config.yaml
arch: "vit"
model: "image classifier"
dataset: "reaction-diffusion patterns (Gray-Scott)"
train_examples: 95000
image_size: 24
crop_scale_min: 0.8
horizontal_flip: true
targets: ["palette"]
num_classes: 7
norm: "layernorm"
norm_position: "pre"
activation: "relu"
mlp_ratio: 4
head_dim: 64
fused_qkv: true
bias: "all"
qk_norm: false
parallel_block: false
inner_norm: false
patch_size: [2, 2]
layers: 6
width: 192
positions: "learned"
pooling: "class_token"
mixing: "mixup"
loss: "cross_entropy"
init: "lecun_normal"
residual_init: "zero_last"
optimizer: "soap"
beta2: 0.95
lr: 0.0015
beta1: 0.95
shampoo_beta: 0.95
eps: 1e-08
precondition_frequency: 20
max_precond_dim: 1024
one_sided: true
adamw_lr_other_params: 0.0019
grad_clip: 3.0
cautious_weight_decay: true
steps: 25900
batch_size: 128
epochs: 34.9
lr_schedule: "poly"
final_lr_fraction: 0.05
warmup_steps: 2590
weight_decay: 0.0
adamw_weight_decay_other_params: 0
Rows from block 2, named by matrix and row number. Rows with one number belong to one neuron. Each number is 128 + 24 x the weight over its row's rms, rounded and kept within 0 to 255. All counts start at 0. After the name is the row's rms in percent of the matrix's.
# fc1: MLP up (model.blocks.2.mlp.fc1.weight, 768x192), inputs 0-191
# fc2: MLP down (model.blocks.2.mlp.fc2.weight, 192x768, transposed), outputs 0-191
fc1.521 095 [150 144 135 152 130 142 115  95 120 118 128 146 133 115 135 104 150  96 128 186 157 130 137 107 122 126 105 122 125 158 117 114 158 150 172 144 113 162 115 136 189 174 172 154 127 146 156 116 111 124 143 137 104 115 131  90 166 151  91 154 113  93 161  81 131 111 133 124  96 166 140 111 142 163 113 125 161 106 140 120  88 121 137 148 111 134 127 106 143 124 122 138 101 118 167 146  95 160 106 117 129 104 114 137 148 117 133 157 173 133 114 141 137 129 122 145 167 137 157 131 163 167 115 159 155 122 175 143 118  93  66 179  83 174 142 111 111 129 138 109 175 144 131  88 131 115 132 156 141 102 155 116 177 111 135 139 148  99 134 109 160  91 146 125  98 122 145 121 113 131 162 107 110 124 133 135 107 140 116 183  87 119 125 105 168 153 136 127 122  86 154 130]
fc1.522 110 [111 115 110 151 182 115 114 145 109 110 157 146 138 110  90 115 109 154  95 169 140 120 121 114  98 183 102 110 130 121 151 144 116  85 119  80 112 133 162 144 128 144 159 134 107 140 154 125 101 131  69 127 115 141 133 102  92 121  70 133 191  77 112 124 146 123 123 127 146 139 142 148  89 155  98 106 148 139 119 115 137 134 126 117 117 159 135 121 119 138 130 100  97 103 141 138 106 187 129 115 145 128 141 131 164 148 118 143 138 154 121 145 132  91  94 161 135 135 135 113 118 144 109 150 173  72 169 110 129 106 121 159 109 120 152 169 136 140  90 122 137 138 113 146 102 117 107 162 110  74 104 101 148 116 127 106 118 134 186 100 134 115  78 147  97 173 127 187 125 123 126 152 124 157 118 107 133 124 134 144 129 110 162 128 136 108  85  96 119 139 111 112]
fc1.523 095 [139 108 193 139 157 135 128 166 126 142  94  99 129 146 112 112  88  98 131 160 132 156 157 104 116 143 150  83 130 151  87 158 175 117 136 125 143 176 122 149 146 141 155 109 102 121 119 124 143 124 117 117 134 130 122 146 127  85 150 134 111 102 144 123 106  98 147 132 127 119 121 156 154  98 139 117 125 138 130 160 161 112 136 139 142 158 131  73 112 104  86 105 144 146 154 110 107  78 143 120 134 109 138 116 174 144 139 158 117 105 128  80 152 139 107 141 127  92 117 101 170 118 151 144 163  79 138 157 150 136 128  90 137 135 183  80 124  92 141 157 115 110  74 126 147 158  88 140  80 111 127 143 143 155 118 108 150 111 154 151 159 141 138 119 133 110 109  80 127 166 134  81 166 153 101 138 162 152 150 138 133 136 115 154 123 125 149 125 103 159 148 142]
fc1.524 105 [132 155 133 127 148 126 144 112 143  92 125 106 136 127 132 122 124 146 118 101 133 115 181 125 187 142 133 104 177 103 120  92 147 153 132  98 103 122 158 171 121 140 122  97 101 175  84 133 114 124 104 128 104 135 168 117 141 147 100 168 150 172 121 126 149  91 100 141 125 130  96 129 134 142 116  93 162 114 111 149 171 139 108 160 121 187 145 168 137 111 133 107 122 128 126 155  92 141 130 132 125 112 126 118 150  97 132 103 130 158 136 144 106 141 116  98 107 107 116 142 101 125 170 171  94  97 117 178 155 159  85  98  97 109 141 122 108 131 170 111 119 100 123 148  91  85 148  98 133 113 140 127 156 117 140 159 122 124 147 139  93 140  81 195 118 142 127 149  89 116 143 108  77 146 135 123 143  81 168 127 104 111 106 111  94 130 147 121 138 127 123 113]
fc1.525 121 [160 116 136 100 142  77 111  94 132 138 101 113 128 151 141 149 151 151 172 124 132 146 152  76 161 168 150 131 110 146 127 161 108 139  82 148 130 153 132 142 100 136 137 109 132 138 155 117  58 128  87 114  96  99 123 107  83 121 113 166 143  90  86  64 154 167 124 115 172 143 126 118  92 107 111 119 109 151 130 108  96  90 161  92 136 158 130 115  91  92 151 163 105 102 115 123 154 156 121 107 138  50 148 117 163 125 130 131 118 161 132 130 150 116 157 114 159 159 146 142 102 126 130 111 153 127 117 111 108 145 129 147 132 112 135 161 109 140 110 148 116 162 109 122 106 142 102 163 105 109 155 141  98 159 155 121 111 161 117 122  98 128 128 123 116 146 137 148 170 142 119 121  95 132 123 111 162  91 105 133 108 177 129 144 128 120 134 155 133 127 125 102]
fc1.526 095 [141 129 102  67  92 122  90 153 112 120  73 196 159 105 133 190 125 149 147 126 120 139 116 126 106 133 143 119 128 144 134 177 165 113 118 135 115 145 103 120 142 138 104 143 129 115 160 131 108 141 171 119 132 132 105 106 142 116 131 143 156 106 101 143 124 101 118 105  98 182 140 123 100 117  97  85 114 120 107 143 153 129 127 152 123 132 117 156  97 128 118 111 116 140 137 108 151  86 109 100 110 122 107 108 131  92 165 124 131  91 154  98 116 156  94 127  91 110 133  78 168 123 177 132  98 124 144 166 149 153  83 138 115 105 150 169 116 143 129 121 139 126 152 110 141 112 126 163 122 118 141  96 150 121 132 115 122 172 148 181 151 128 140  97 107 159 144 135 134 131 127 123 112 110 135 142  96  69  95 128 123 127 148 108 138 116 103 115 151 171 115  57]
fc1.527 085 [166 152 139 177 132 123 118 134 153 103 177 106 149 135 143 116 130 112 135 142 133 124 119 106 165  93 124 156 126 116 103 135 104 143 128 142 129 118 139 141  94 141 113 122  88 147 132 134 115 147 115 133  67 131 129 142 111 156 114 154 148 161 130  82 118 173 165 121 125  95 144 137 111  81 186  82 135 135  83 150 154 120 129 134  70 150 131 155  82 134 144 145 115 148 144 145 138 139 108 152 137 133 142 163 149 125 114 103 130 119 126 155 124 153 157  99 127 137 151 139 156 157  64  97 109 115 147 171 121 118 127 133 128 107 166 142 107 150 135 128 149 108 105 141 153 132 139  84 123 147 147 151 132  85 118  97 137 160 126 133 139 117 141 139 112  96 139 140 107 134 133 136 108 189 126  92 118 173 143 135 121 106 138 111  38 142  97 159 169 150  87 141]
fc1.528 107 [160 125  93 124  97 177 116  77  97  93 181 119 101 163 123  93 132 122  99 129 104 139 190 147 185 134 125 131 173 125 114 109 133 106 156  86 122 190 120 129 131 153 144 125 135 176 141 139 103  99  92 126 108 108 131  89 128 159  91 138 109 120 101 115 130 122 113 177 112 133 108 140 113  98 149 153 144 107 148 144 148 139 121 124  78 139 123 173 134 149 126 146 123 164  65 128 100 138 115 141 141 134 119 124 148 123  89 128 158 142 112 127 147 175 134 133 120 117 108 118 196 139 112 156 119 125 154 164 148 112 120 165 121 133 141 102 149 120 129 111 144 143 117 138 145 126 131 110  96 119 125 119 148 151 135 130 169 116 161  91 117 131 125 159 164 104 116 165 127 158 114  75 134  97 150 132 133 117 140 131 122  88 111 102 144  85 108 146 131  98 125 142]
fc1.529 100 [125 130  62 184 158 127 121 170 122 120 142 144 138 122 119  94 130 138 108  87 106 130 131 165  56 143 155 109 147 100 156 142 162 174 149 143 135 168 155 113 144 105 161 128 145 134 172 109 148 108 120 118 133 149 131 131 111 137 125  89 169 129 112 138 166 154 102 128 101 149 144 143 141 126 110 139 156 126 149 144 119 128 122 109  94 100 169 114 146 150 183  63 172 115 149 131 116 191 139 121 113 115 123 154 130 121 109 114 128 117  91 123 112  94 137 132 115 140 156 139  76 147 129 146 126 152 109 137 144 115  99 147 105 129 184 110 157 138 140 173  92 128 135 138 119  96 142 122 110  87 102 111 136 180 143 144 151 112 147 121 138 137 144 141 112 174 111 116 139 123 142 130 155 130  84 142 129 132 142 123 128 184 133 135 159 101 142 142 139 134 144  86]
fc1.530 097 [130 123 128 124 140 104  69 163 126 105 127 121 180 120 130 117 136  70 120 159 124 132 127  99  72 120 145 124 111 162 117 116 123 132 122 117  91 166  82 145 106 132 107 136 128  97 101  92 134 127 194 115  96 116  86 130 143 122 128  98 124 140 109 166 146 136 107 100 132 119 156 155 135 134  94 129 130 140 118 140  81 112 136 103 145  88 119 141 119 109 139 133 130 136 120 124 164 133 146 138 149 124  98  88 157 164 110 187  97 108 125 108  99 150 109 116 125 124  76 111 125  82 158 105 108 148 112 120  91  87 112 126 123 139 139 100 117 135 142 142 125 137 159 149 101 127 105 121 122 111 179 147 150 126 127 122  82  92 144 160 150 150 122 115 173 138  63 144 130 166 151 167 103 103 132 105 105 161 136 162 112 118 174 111 105 150 166 131 112 151 144 116]
fc1.531 100 [112 129 126  80 121 129 147 142  99 114 140 106  98  97  96 103 102 120 159 134 110 166 111 103 140 148 119 102 126 135 154  84  97 150  97 126 142  98 158  91 185 140 142 141 127  99 153 146 111 132 113 150 130 129 172 163 142  91  91 110 164 138 133 150 139 126 154 109 167 106 161 165 128 129 130 159 177  94 157 119 152 132 160 151 147 173 116 144 126 142 162 171 113 110  86  87 147 151  98 143 123 135 152 103 131 138 126 104 170 131 147 105  91 110 125 134 145 138 142 104 130  88 152 167 141 109 137 114 170 149 148 144 122 100 103 146 165 137 101 138 121 123 117 117 166 106 163 142 158 161 145 102 146  84 147  76 137 137 128 124 114  88 125 106 155 179 158 151 134 129  84 140 161 114 142 128 124 104 121 126 157  89 160 131 146 127 121 113 131 111 137 158]
fc1.532 097 [122 148 131 119 101 152 122  72 164 155  95 114 137 180 150 152 109 134  96 155 139 150 136 127 183 132 113 100 126 148 136 111 125 126 156 194 166 162 140  95 143 165 130 149 176 138 119 130 129 125 110 112 105 143 125 176 127 110 139 151 135 116 102 145 122 146 143 142 127 114 122 157 132 155  99  99 123 151 122 180 171  93 100 100 117 110 149 145 105 138 141 118 140 166 117 125  97 143 115 114 152 133 140 126 106 121 164 178 131 123 131 171 143 117 134 102 153 132 157 145 122 158 161 119 113  93 146  88 136 144 116 109 105 128 165 124 169 160 145 177 137 158 161  89 113 136 140 164 136 183 130 104 146 136 174 159 159 123 153 153 147 158 104 122 130 121 133 136  78 105 155 133 161 125 122 133 125  93 147 121 107  96 133 127 107 144 141 124 146 101 188 146]
fc1.533 097 [139  96 150 146 118  97 144 153 127 117 147 133 106 138 113 130  97  92  88 163 112 133 104 167  78 147 114 137 108 163 132 119 109 134 165 163 143 105  92 158 124 128 149 114 109 130 158 101 135 142 144 132 133 131  91 154  71 143 144 134 140 160 128 106  93 114 104 140 152 111 113 102 134 105 105  87 121 148 119 186 120 121 151 143  95 138 154 115 162 144 134 144 146 124 194 123 131 166 109 101 138 136 132 103 149 161 157 169 143 118 113 160  85 176  87 121 121 113 115 126 126 118 145 138 164 127 106 142 135 136 163 151 125 147 119 121 105 109 114 145 144 119  96 118 141 168  88 157 102 119 116  90 152 146 112 111 107 109 105 106 171 129 108 100 167 132 118 113  96 176 155  90  97 113 122  84 113 136  75 150 112 117 158  91 152 134 131 142 149 121 159  87]
fc1.534 092 [167  99 136 152 193 112 142  99 159  98 128 137 178 147  91 116 160 104 103 154 135 135 133 163 102 127 114 106 140  91  96 128 130 123 119 114 165  53 117  89 131 130 133 154 171 120 114 136  98 168 119 124 104 158 132 114 107 129 130 122 149 103 126 115 124 164 144 112  99  99  94 127 185 106 126 122 105 132  98 165 124 102 130 130 120 151 153 114 133 119  90 103 131 126 128 148 118  74 150  98 154 112 128 126 120 128 117 116 122 130 147 162 101 120 130 136 118 145 151 149 132 151 126 133 103 171 166 130 155 137 116  82 126 168 133 133 110 127 114 122 168 155  86 161 109 112  98 114  73 107  91 113 135 179 128 144 145 176 161 184 163 139 144 151 140 130 138 140 127 145 164 117 117 138 145 134 137 110 163 128 134 123 143 103  87 139 139 159 123 170 108 140]
fc1.535 101 [ 90 126 169 170 143 133 133 152 136  97 114 122 118 125 124 110 120 156 137 129 131 164 132 129 150 119 116 147 136 123 119 163 121 129 112  84 137 135 115 134 165 154  81 150 155  62 129  58 113 102 127 150 132 136 153 121 125 129 123 118 160 172 148 144 181 123  93 105 136 104 115  75 113 113 129 108  97 117 111 118  87 109 143 129 136 161 111 130 148 126 102 187 133 110 112 115 138 151  82 119 108  85 117 104 165 128  85 127 160 124 123 139  93 124 144 140 113 114  85 133 137  98 133 113 166 116 140 157 113 129 147 110 112 125 153 135 136 107 150 124  86  97 113 143 145 168  85 136 148  81 136  92 149 136  70  99 173 147 110 151 119 130 128 131 132 112 153 113 125 165 101 122 114 149  97 141 118 117  79  96 126 131 130  92 149 114  89 146 119 126 112  71]
fc1.536 101 [194 103 145  93 133  99 124 168  89 144 131 134 124 120 144 156 125 141 107 137  87 147 143 130 110 148 163 130 162 155 132 156 133 108 109 123 103 136 120 114  99 140 129 130 149 111 141 143 127 147 143 134 112  98 128  90 119 106 145  73 121 138 131 135 142 126 150 133 135 177 167 130  87 113 141 135 138 147 122 144 131 128 137 152 145 122 130 176 155 153 171 158 167 143 100 162 136 115 138 133 132  94  43 123 119 146 162 139 123 109 161 116 137 106 135 111 125 132 125 117 143 120 149 121 106 166  92 123 111 145 109 145 192 116 104 125 178 164 123 102 134 125 127 204 103 132 177  76  99 171 130 145 135 151 142 160  77 123 139 123 145 156  77 138 114 101 142 157 110 120 142 156 142 119 126 152 114 114 122 125 160 130 157 129 116 106 133 127 103 157 120  87]
fc1.537 112 [120 158 183 160 143  87 153 114 110 120 158 131 129 130 124 131 177 151 148 146 158 104 143 124 157 151  97 103 175 155  98 146 104 121 112 167 123 124 108 150 148 115 108 121 150 118 143  96 169 173 119 162 117 131 137 115 146 121 133 166  85 137 155 104 129 117 135 118 132 116 113 146 147 122 138 127 132  82  93 124  97 136 152 136  76 122 171  95 154  88 124 120  77 135  93 119 140 130 138 109 139 132 115 130 146 120 148 119 149  85 125 161 134  97 147  90 114 117 136 108 154 134 112 102 130 138  85 126 101 137 139 141  90 119 123 123 131 168  84  84 162 114 122 101 143 126 117 115 144 112 148  97 175  70 165 145  87 112 135 103 123  89 166 119  94 162 146 133 124 138  94 178 161 118 157 135 144 174 133 141  92 151 162 118 150 121 113 160 128 116 128 121]
fc1.538 099 [125 151 171  77 125 139 149 174 127 154 115 103 101 147 154 161 155 122 141 137 145 165  91 143 190 147 133 126  98 131 121 118  88 133 106 183  99 162 161 163 112 140 104 150 124 153 121 117 116 127 110 121 116  95 128 134 119 140 194 104 141 136 144 174 103 114 101 118  95 107 190 142 116 141 132 125 157 141 100  84 132 160 109 129 112 105  74 122 143  93 112 153 112 108 149 124 148 152 130 128 114 179 120 121 129  92 100 104 133 163 118 167 120 147 149 153 101 138 105 114 127 129 147 140 152  97 153 140 134 131 162 108 113 158  86  94  69 127 108  96 120 120 115 166 109 120 119 102 111 101 119 169 111 119 119 104 117 129 120 144 112 132 118 134 110 160 105 128 130 125 138 156  92 109 113 117 137 131 109 112 165 127 111  93  91 126 102 114 115 116 166  84]
fc2.521 122 [135 119 165 163  87 109 140 143 106 143  74 156 138 134 113  92 127  86 137 149 126  97 125 103 200 172  55 107  82 139 154 148 131 134 115 135 128 133 147 196 151 124 182 162 129 122 141 122 147 138 132 127  84 121 189 115 145 143 147 140 146 118 144 115 173 138 147 147 137 111 119  77 147 166 127  89 157 100 115 136  99 130  76  93 108 124 117 126 128 134 145 101 109 101  86 137  89 147 138 115 108 119 124 113 141  95 109 133 138 102 130 116 129 112 158 151 108  94 134 124 139 146 139 141  89 122  85 129 126 180 103 106 103 119 136 151 123 119 112 148 123 158 174 143 128 109 146 150  99 138 126  74 110 128 121 130 130 132 139 134 129 116 117 162 117 162 130 132 119 117 138 141 152  92 149 115 151 139 111 127 113 121 167 123 142  87 136  91 120  98 139 110]
fc2.522 124 [121 150 165 152 112 136 130 132 107 112 147 132 126 140 146  93 149  90 135 153 111 109 149 163 158 171  96 103 115  99 162 116 109 131 119 110 125 133 140 102 117 141 144 158 138 103 134 129 170 154 104 105  68 117 147 160 151  88 112 148 122  97 119  94 140 140 128 132 101  88 134 125 156 132 163 113 155 109 133  66 151 120 120 149 120 143 112 152 121 123  95 102 106  76 111 125 144 155 123  48 107 135 123 112 163 133 136 154 129 134 145 125 109 128 137 108 132  80 115 133  91 131 133 177 122 170 160 158 119 134 132 120 124 123 165 164 109 141 152 157 139 141 126 169 151 125 136 157 114 155 161 130  88  69 151 104 137  95 142 121  80 137 162 112 114 130 122 133  85  97 140 133 144 165 109 132 101 113 114 135 159  97 108 126 127  85  88 138 118 158 162 100]
fc2.523 102 [130 131 113 133 165 116 181 139 124 137 155 150 160 114 139 107 150 108 125 135 115 132  99 124 122  92  54 163 175 124 146 120 108 101 157 128 141 147  84 124 120 120 111 136 148 143 124 120 180 129 119 142 107  92  77 124 132 168  98 118 130 129 138 120 112 127 156 138 102 140 125 108 112 181 100 143 114 159 111 127 125 114  66  88 121 128 150 143 125 133 100 110 113 123 152 102 123 142 129 120 130 163 137 151 117 124 101 135 117 164 116 116  61 104 114  94  99 132  85 126 136 166 111 113  96  99 119 166 101 161 132 117 107 165  81 142  97 195 128 103 121 157 156 120 101 155 134 144 134 133 119 106 115 145 134 174 117 111  92 107 116  84 132 110 118 149 176  93 162 136 128 159 109 108 135 143 104 135 127  88 125 148 119  84 145 148  97 148 133 138 117 110]
fc2.524 098 [165  99 118 146 122  94 145 164 132 131 181  82 123  97 142 102 114 147 137 135 134  92  83 127 138 122 163 109 131 118  85 148 116 143 136  75 127 127 102 141  50 104 129 153 118 167 109 151 163 151 189 112 143 140 128 130 141  91 106 119 142 150 126 154 109  98 184 133 136  93 147  92 143 129 139 139 144 126  97 132  93 131  87 157 166  81 148 131 109  94 138 164 117 123 132 149 144 119 146  94 114 130 135 124 122 130 137 103 140 111 121 142 136 120 116 193 122 116 147 105 118  79  80 142 122 155 117 159 140 141 126 126 130 147 156 131 137 102 147  93 119  95 160 149 161 158 146 125 137 124 121 110 120  86  94 159 119  86 113 145 100 113 120  98 117 131 142 148 126 137 140 159 164 199 141 110 113 115 164 139 124 141 144 108 126 117 123 140 134 108 135 156]
fc2.525 118 [ 95 141 100 144 133  90 141 127 117 137 168 124 107 121 129 130 169 180 117 130 149 143 142 190 146 133 135 154 140 156  93 120 135 166  82 144 117 128 157 112 129 128 186 137 182  79 133  79 118  88 106 129 111 173 126 107 113 137 113 138 135 142 171 126 143  94 104 142 132  98 123 127 124 106 128 120 174  89 122 109 106 131 110 136 121 135 128 127 127 134 100 108 184 151  90 113  70  76 135 130 123 150 114 105 145 116 106 124 169 129 137 126 156 122 117 120 101 143 125 141 143  96 110 174 141 140 130 111 123 100 147 142 139 121 130 121  83 116 136 101 114 159 103 189 137 149 143 120 137 153  82 119 129  90 141 149 128  96 162 112 129 158 115 131 150 123 118 131 102  83 165 119 122 107 151 155 112 120  86  84 157 104 135 112 129  90 160 139  98 125 157 133]
fc2.526 106 [123 133  75 128 129 104 100 124 135 148 120 144 103 121 128 100 103 105  86 147 101  91 114 118 128 121  84 135 121 136 119 167 157 123  92 112 152 119 114 108 172 157 141 131 160 138 114 133 174 100 101 130  90 138 130 164 111 113 166 139 125 137 131 172 129 114 112 127 148 101 104 133 166  94 164 150 120 102 111 145 120 143 128 168 123 100 120 132 103 107 166 141 110 116 135 123  98 150 133 112 174  66 121 113 116 154 143 140 100 146  77 192 105 118  80  98 123 140 132 119 163 118 129 137 169 130 119 106 122 123 154 140 133 117 181 100 155 151 106 138 155 141 112 104  90 103 112 134 142 126 143 113 142 123 124 129 147 119 151 131 110  90 135 180 138 159 141 106 163 127 109 165 112 131 118 142 102 110 132 110 100 143 138 106 192 137  78 157 158 156  76 108]
fc2.527 088 [145 132 171 117 126  93 189 133 139  94 147 149 120 118 111 113 135 148  99 119 114 118  93 131  67 121 115 161 155  99 112 133 107 106 121 111 107 110 132 127 139 100 114 150 112 146 116 132 191 142 110 120 125 150 119 142 148 142 147 110 127 121 127 118  88 150 115 176 136 111 136 175 141 110 109  91 106 110 167 118 126 148 102 171 112 107 122 145 138 127 161 124  89  75 125 109 157 119 158 114  96 100 114 130 192  81 151 106 146  91 131 121 156 144 166 200 120 131 110 122 152 108 124 136 137 135 154 119 140 114 156 141 144 192 130 169  78 112 146 155 115 143  86 130 151 157 117 100 129 115 144 112 126 167 133 122 104  96 132 113 105 130 160  99 129 127 135 170 100 132 124 140 118 166 128 167 122 149 123 143 107 140 143 130 139 109 135 155 132  88 160  90]
fc2.528 109 [166 104 137 160 159 101 104 131 128 137 147 105 153  99 141  90 121 138 160 102 130 107  79 127 135 154 128 131 114 119  95 149 103 151 197  86 155 114 131 177 121 156 121 113  77 117  97 145 135 125 176 144 150 117 139  98 128 128 126 167 109 142 146 149 143  97 156 112 129 135 111  64 137 150  75 117 159 127 106  98  83 120 111 156 136 125 123 122 127  91 140 131 135 169 146 156 144 107 144 100 143  98 111 109 174 142 153 105 162 150 135 125 139 119 153 167  99 151 123  92 121 113 161 143  89 117  93 165 108  95 124 118 133 148 151 156 135 132 142 129 154  76 145 138 151 138 144 153 126 120 122 106 116 123  81 149 133  83 134 138  98 105 139  92 118 139 139 141 149 153 159 134 158 184 132 129 123 111 143 105 104 137  92 155  89 149 111 117 120 105 130 113]
fc2.529 108 [141 122 118 131 139 108 150 103 121 132 154 163 113 102 101 143 156 134 115 200 138 135 146 129 125 155 116  71 160 148 127 144 110 115 101 104 120 128 105 120 135 126 175 147 110 110 117 129 232  81  69 158 129  86 136 113 112  86 113 124 122 105 129 119 105 124 105 142 139 126 132 134 167 165 126 169 133 144 111 134 120 151 132 119 138 157 121 167 130 140  98 102 112 144 126 145 111 124 121 103 152 131 121 122  96 147 140 116 120 157 118 113 193 119 123 117 130 137 143 171 123 151 117 111 124  90 100 126  95 121 117 123 133 113 137 131  83 147 150 126 113 134 127 131 172 151 124 134 112 126 113 140 130 108 127  91  93 150 160 166 106 137 114 118  37 108 141  93 163  97 131 136 103 105 154 117 108 107 140 155 176 127 139  90 116 122  96 131 122  93 117 116]
fc2.530 098 [ 93 109 156 111 158 141 115 111 121 152 127  77 140 108  99 133 152 172 132 181 155  89 131 121 102 114  72 143 122 135 183 158 134 141 183 111 150 108 136 108 168 158 174 142 165 156  92 138 137  98 125 126 157 148  95 111 111 160 137 102 130 114 123 124 119 125 114 111 138 132  78 111 130 131 187 131 110 135 115 140 175 145 137 134 114 153 163 142 144 145 156 143 125  92  95 117 148  73 149 113 105 123 114 108 143 123 132 127 134 122 126  99  88 101 115 107 113 145 175 148 101 120 159 170 122 126 116 106 133 145 149 109 130 136 122 145 142 175 121 143 137 121  65 156 120 131 100  90 129 109 118 151  97 108 138 135 182 143  84 137 112 124  83 141  97 111 144 115 132 113 123 174 148  93 121 153 135 118 147 127 138 110 127  91 135 149 127 171 113 117 153 131]
fc2.531 076 [119 143 129 115  98 143 116 153 129 148 104 184 126 143 121 176 137 156 107 124 105 116 136 114 114 114 111 148 164  45 134 147 116 103 123 109 133 136 115 139 121 148 115  67 128  90 152 106 224 126 114  87  97 143 139 162 130 179 147 186 169 139 115 101 105  96 118 121 128 141 102 115 119 145 124 132 101 158 133 100 164 161 147 130 117 121 120 117 127 125 151  98 134 145 155 121 129 129 110 131 127  92 156 123 133 162 137  83 136 163 126 147 152 171 112 106 160 158 130 141 159 168 106 120 159 151 151 122 129 148 141 106 143 121 123 146 150 150 130 112 126 129 163 111 113 134 159 135 130 163  80 139 138 123 124 121  91 111 122 114 106 161 154 146 102 151 138 115 105  95 130 122 117 173 154 146 119 140 117 116 156 125 122  90 197 117 118 123 118 156 157 128]
fc2.532 092 [125 106 136 118 115 128 117 183 115 111 150 118 109  86 143 107 164  82 135  83 100 110 128 111 155 158 114 165 120 134 106 112 106  79 119 128 104 104 128 101 141 114  83 156 118 144 174 115 133  98 132 111 145 133 167 105 149 148 142 151  85 141 133 130 109 116 137 157  83 130  91 165 119 116 117 110 108 138 120 133  96 106 108 133 122 123 125  75 173 163 128 159 139  96 109 114 126 135 137 153 149 170 113  95 121 133  97  82 145  68 161 123 115 147 169  95 153 134 103 140 128 133 142 156 134 151 163 111  88 170 123 112 152 145 106  88  94 131 126  96 113 142 112 162 125 168 109 156 159 121 114 145 161  83 185 106 131 126 141 104 120 107 111 105 166 133  98 162 147 127 143 122 145 122 109 123 109  96 165 137 159 102 120 139  95 119 139 143 105 133 115 131]
fc2.533 091 [106 107 130 148 115 156 116 145  91 119 135 129 132 136 136 125 136 115 126 155 166 128 119 124 101 183  56 133 128 190 123  86 124 130 142  96 109 131 130  99 141 117 162 147 140 115 112 119 150 164 131 129 103  90 105 133 198 126 130 112 133  66 107  89 160 115 109 157 137 107 134 110 138 122 157  98 114 158 149 151 158 120  98 158 132 117 167 165 114 146 176 148 105 147 112 136 135 118 140 144 122 135 120 108 106  94 117 105 130 152 181 136 110 100 106 105 128 125 118 123 118 123 126  90 144 156  90 122 108 134 105  85 115 136 138 177 114 149 130 115 114 138 105 123  91 121  98 155 133 108 126  90 132 131 121 172 153  94  82 148 105 155 139 147  92 159 113 155 141 126 112 125 126  80 130 156  94 161 129 132 171 119 131 143 142 134 158 135  91 141 162  76]
fc2.534 088 [118  95 147 120 100 104 231 133  91 169 136 147 100 110 165 137 149 157 121 167 120 120  95 138 131 102  80 135 126 135 102 141 105  97 122  96 127 152 103 112 114  74 136 118 117 167  93 135 188 100  99 128 145  82 109  78 105 119 153 124 128 104 169 131 137 165 135  94 133 104 178 144 121 136 139 108  65 168 102 137 119 151 102 125 126 161 158 141 133 131 132 138 127 138 156 122 137 122 126 118 132 173 126  90 139 121 130  96 131 111 124 116 144 126 147 120 144 141 114 138 129 121 108 137 128 101 150 107 146 121 127 147 131  98  94 121  98 110  71 164 138 101 147 107 141 143 138 130 141 130 142 151 105 137 161 113  89 124 114 131  90 119 164  79 125 151  77 133 115 109 152 153  96 103 137 129 137 110 122 113 145 104 164 117 109 155 101 132 138 121 142 114]
fc2.535 102 [171 189 126  90 165 148 133 135 120 117 116 128 136  95 110 108 130 119 137 163 140 101 112 134 150 103  80  85 165  97  88 132 111 118 133  95 121 106 128 152 133  81 152 141 109  98 147 147 146 120  85  92 124 145 143 142 132 134 115 148 128 115 129 130  95 161 149 153  98 123 147 117 119 153  99 144 122 153 132 136 134 161 129 121 101 140 142 118 117 137 159  89  90 127 148 155 112 135 154 146 127 161 164 107 126 124 151 136 107 129 154  77 118 130 127 170 143 156 121 146 110 174 126 130 140 154 133 165 156 107 117  96 116  93 107  95 130 159 109 153 127 149  99 150 127 126 153 156 152 142 124  90 121 108 158 175 175 121 100 121 183 173 146 125  79 153 160 138  97 114 175  79 144  96 139 135 130  75 119 151 122 120 125  99 134 111  89 143 140 146 157 124]
fc2.536 105 [ 85 186  70 108 115 133 133 103 114 142 129 153 164 167 155 138 143 128 109  91 115  87 110 163 141 103 121 156 130 157 122 125 160 166 181 157 159 113 126 151 153 103 111 134 109  79 120 115 130 153 138 127 111 150  81 154 113 132 141 151 121 109 117 119 120  81 128 126 131 134  97 139 144 127 138 169 158 151 120 150 148 196  95 126 146 136 132 109 124 156 172  96 121  89 127  81 135 124 129 154 124 132 133 144 122 145 143 104 121 149 130 116 125 144  89 101 151 145 166 139 131 146 118  86 140 124  98 107  92  93  88 158 107 144  91 168  88 132 144  94 148 133 108 125 146 109  88 133 106 122  74 142 120 144 105 165 144 144 123 126 153 163 146 145 115 111 116 131 146  91 129  82  94 130 115 134 120 112 132 112 134 114  95 106 150  85 107 108 104 102 117 116]
fc2.537 126 [100 150 206 119 118  83 132  92 134  92 104 116 160 115 110 112 135 118 168 124 153 128 134 113 130 187 135 122  92 108 137 108 110 127 144 160 137 123 119 214 139  87  86 136 162 106 122  93 145 140 146 104 102 126 126 108 153  90 151 150 130 138 125 113 166 145 124 122 150 121 155 132 134 147 125 122 120 124 150  86 108 119 100 120 112 150 104 146 157 118 132 100 123 167 147  93 124 138 139 122 142  81 147 117 128 105 117 121 138  92 107 132 174 115 155 108 113 154 127 108 116 123 109 117 141 116  88 143 103 131 119 127  87 163 160  98 163 103 121 116 127 165 149 174 104 136  94  92  98 116 122 137 164 137 130  86 107 123 120 117 137  68 114 127 110 138 135 153  98 149 142 151 168 150  73 127 124 127  88 103  96 149 146 134 130 173 107 152 126 117 119 141]
fc2.538 095 [112 142 115 153 129 122 147 147 122 115 138 126  94 107 113 107 126 169 156 156 129 138 172 104 112 146 140 139 120 127 129 127 126 133 101 169  95 101 109 153 139 130 184  97 164 132 137 135 132 122  83 102 183 141 109 147 134 115 124 165  95 119 115 147 106 121 109 102 126  95 105 151  99 128 140 121  72 138  96 144  85 171 110 153 149 122  83 131 131 156  90  78  87 168 106 142 123 115 130  83 124 106  86 110  78 134 123 152 138 135 143  89 130 131 105 141  98 146 121 137 105 133 135 156 143 131  95 128 173 131 117 148 131  99 150 171 120 143 129 116 117 123 132 188 147 140 129  77 103 147 113 107 127 133 148 137  95 120 138 150 131 162 122 104 123 104 176 120 172 147 120  79 133 124 138 155 168 134 105 125 145 102 166 187 125 127 136 142  77 129 115 135]